config.yaml
encoder_arch: "resmlp"
model: "encoder-decoder image transcriber"
dataset: "short English words printed on busy colour backdrops"
train_examples: 90422
image_size: 32
crop_scale_min: 1
horizontal_flip: false
translate: 0.12
color_jitter: 0.1
tokenizer: "char"
vocab_size: 30
encoder_norm: "layernorm"
encoder_norm_position: "pre"
encoder_activation: "star_relu"
encoder_mlp_ratio: 6
encoder_parallel_block: false
encoder_inner_norm: false
encoder_patch_size: [4, 4]
encoder_conv_stem: false
encoder_layers: 8
encoder_width: 192
fusion: "prefix"
decoder_width: 256
decoder_layers: 8
decoder_norm: "rmsnorm"
decoder_norm_position: "pre"
decoder_activation: "squared_relu"
decoder_mlp_ratio: 2
decoder_head_dim: 32
decoder_fused_qkv: false
decoder_bias: "all"
decoder_qk_norm: false
decoder_parallel_block: true
decoder_inner_norm: true
decoder_positions: "learned"
decoder_prefix_bidirectional: true
decoder_connector: "linear"
decoder_tie_embeddings: false
init: "trunc_normal_002"
residual_init: "none"
optimizer: "muon"
muon_scale: "spectral"
lr: 0.02
momentum: 0.95
nesterov: true
orthogonalizer: "polar_express"
adamw_lr_other_params: 0.0024
magnitude_pruning: 0.5
steps: 10800
batch_size: 256
epochs: 30.6
lr_schedule: "wsd"
decay_fraction: 0.2
final_lr_fraction: 0
warmup_steps: 2160
weight_decay: 0.01
adamw_weight_decay_other_params: 0
Rows from block 3 of the text decoder, named by matrix and row number. Rows with one number belong to one neuron. Each number is 128 + 32 x the weight over its row's rms, rounded and kept within 0 to 255. All counts start at 0. After the name is the row's rms in percent of the matrix's.
# fc1: MLP up (decoder.blocks.3.mlp.fc1.weight, 512x256), inputs 128-255
# fc2: MLP down (decoder.blocks.3.mlp.fc2.weight, 256x512, transposed), outputs 128-255
fc1.335 010 [128 128 175 128 128 127 128 128  39 128  74 128 128 128 128  79 183 128 128 128 145 128 128  86 128 128 128 128 162  18 128 128 128 128 128  98 128  93 128 250 128 128 128 128 128 128 128 128 197 128 128 187 136 128 128 128 128 214  64 181 128 128 128 128 128 128 128 128 128 128 128 128 166 128 128 128 128 128  66 128 129 128  78 128  41 128 141 128  83 100 128 137  95 232 128 183 125 128 128 128 128 176 100 128  98 159 128 128 128  45 128  50 128 128 225 128 195 128 128 128 128 217 160 128 128 128 128 128]
fc1.336 120 [114 128  94 128 128 134 188 167 128 128 166 175 162 108 137 128 128 112 128 144  80 128 147 199  96 128 147 128 128 128 137 131 128 128  96 120 140 128 128 128 128 134 128  90 144 151 140 128 175 121  83 121 111 128 100 128 128 128 128 187 128 134 128 128 128 132 149 128 128 128 128  73 128 128  60 171  77 128 178 128 128 118 147 128 148 128 200 128 166 128 181 128 160  98  10 128 106 106 121 128 160  75 128 142 165  79 143  76 157 137 138 100 128 159  51  76 128 117 128  82 128 128 168 129  53 135 154 128]
fc1.337 079 [128  31 128 207 128 159 128 132 169 128 128 128 128 128 174 136 128 105 128 128 128 128 128 128 128 128 128  81 128  66  87 133 128 128 171 128 128 127 128  51 129 128 128 128 128 128 128 102  60 128 102 128  82 101 128 128 128 128 128 128  77 128 128 128  49 151 128 165  27  46 128 128 134 132 112 128 128 139 176 157 128 128 128 128 114 128 168 109 135 128 116  55 128 136 119 135 128 179 129 104 128  68 128 137  85 128 136 154 179 187 179 128 128 128  94 128 161 128 181 128  72 128 107 128 128 154 128 128]
fc1.338 070 [128 128 128 128 128 128 128 128 128 156 128 143 113 150 141  84 128 108 128 164 168  82 128 128 128 166 128  76 128 128  23 128 128 128   0 164 128 128 128 128 128 126 123 128 128 128  79 128 111 128 128 123 128 128  77 128  62 128 124 128 158 151 128 111 113  98  53 128 128 128 128  88 197 128 128 128  88 128 164 148 128 151 128 128 128 128 128 118 135 112  88 128 128 128 128 128  91 128 142 117  77 128 128 128 179 113 141 123 128 114 128  98 128 182 128 128 201 128 128 109 255 128 128 241 128 128 128 128]
fc2.335 007 [129 128 200 128 190 128 128 128 128 201 128  97 128 128 128 186 128 128 128 128 128 128 128  37 128 128  17 128 128 128 128 128 128  60 128 128 128 128 137 115 128 128 128 128 128 128 128 128 128 128  54 128 128 128 128 159 128  63 128 128 128 128 128 128 128 128 128 138 128  92 128 128 128 128 195 128 128 128 128 115 128  85 128 128 128 128 128 128 128 154 176 128 106 128 128 201 128 200 128 128 128 128 128 128 101 160   8 197 128 128  55 128 128 128 128 128 128 128 128 128 161 128  12 227 128 128 128 128]
fc2.336 119 [117 128 128 128 128 129 168 128 144 104 128 101 115 123 128 128 128 128 128 128  80 128  89 128 164 128 128 128 128 174 141 128 187 128 128  58 167 147 102 130 105 125  82  45 128 176 128 128 128 137 163 137 206 244 128 125 168  88 115 128 128 128 113 128 128 197 155 183 128 125 165 167 128 210 255 183  37 128 148 128 128 191 103 187 171 128 182 164 128 128 173 163 135 127  47  67 128  94 128 189 128  95 108 125 128 128 128 128 128 128 128  74 128 128 128 128 133 128 116 128 128 174 136 128  94 123 128 106]
fc2.337 082 [165 169 151 128 128 128  75 115 130  75 128 128 143  72 128 140 155 128 128 111 170 134 195 157 226 128 128 204 128 112 136 174 114   5 192 128 115 128 132  77 128 116 128 128 128 128  49  51 128 128 128 128 190 168 129 128 128 128 147 128 137 128 128 138 128 128 128 128 128 214 128  87 192 128 128  93 128 128 128 128  75 128 128 128 128 141 128 128 128 106 128 128 148 128  67 132 128  84 128 161 128 128 216 128 128 128 121 192 114 201 128  85 128 128 128 128 124 128 157  59 175 128 129 166 134 128 110  89]
fc2.338 074 [128 128 116 128 128 128 128  75 128  99 128 197 128 163  70 128 128 128 164 128 120  95 128 128 156 128  35 128 128 128  88 128 128  56  78 128 128 128 144 197 128  78 128 130 128 204  66  72  65 131 129  84 128 175 128 128 128 128 128 167 108 128 181 157 128 128 183 166 128 128 141 128 159 128 128 140 136 142 140 128 128 128 185  63 101 128  98 169  86 131 128 128 128 128 128 235 128 146  69 156 128 128 128 125 128 156 105  34 128 175 112 134  73 128 133 212 128 128 128  88 128 128 128 128  76 102 128 128]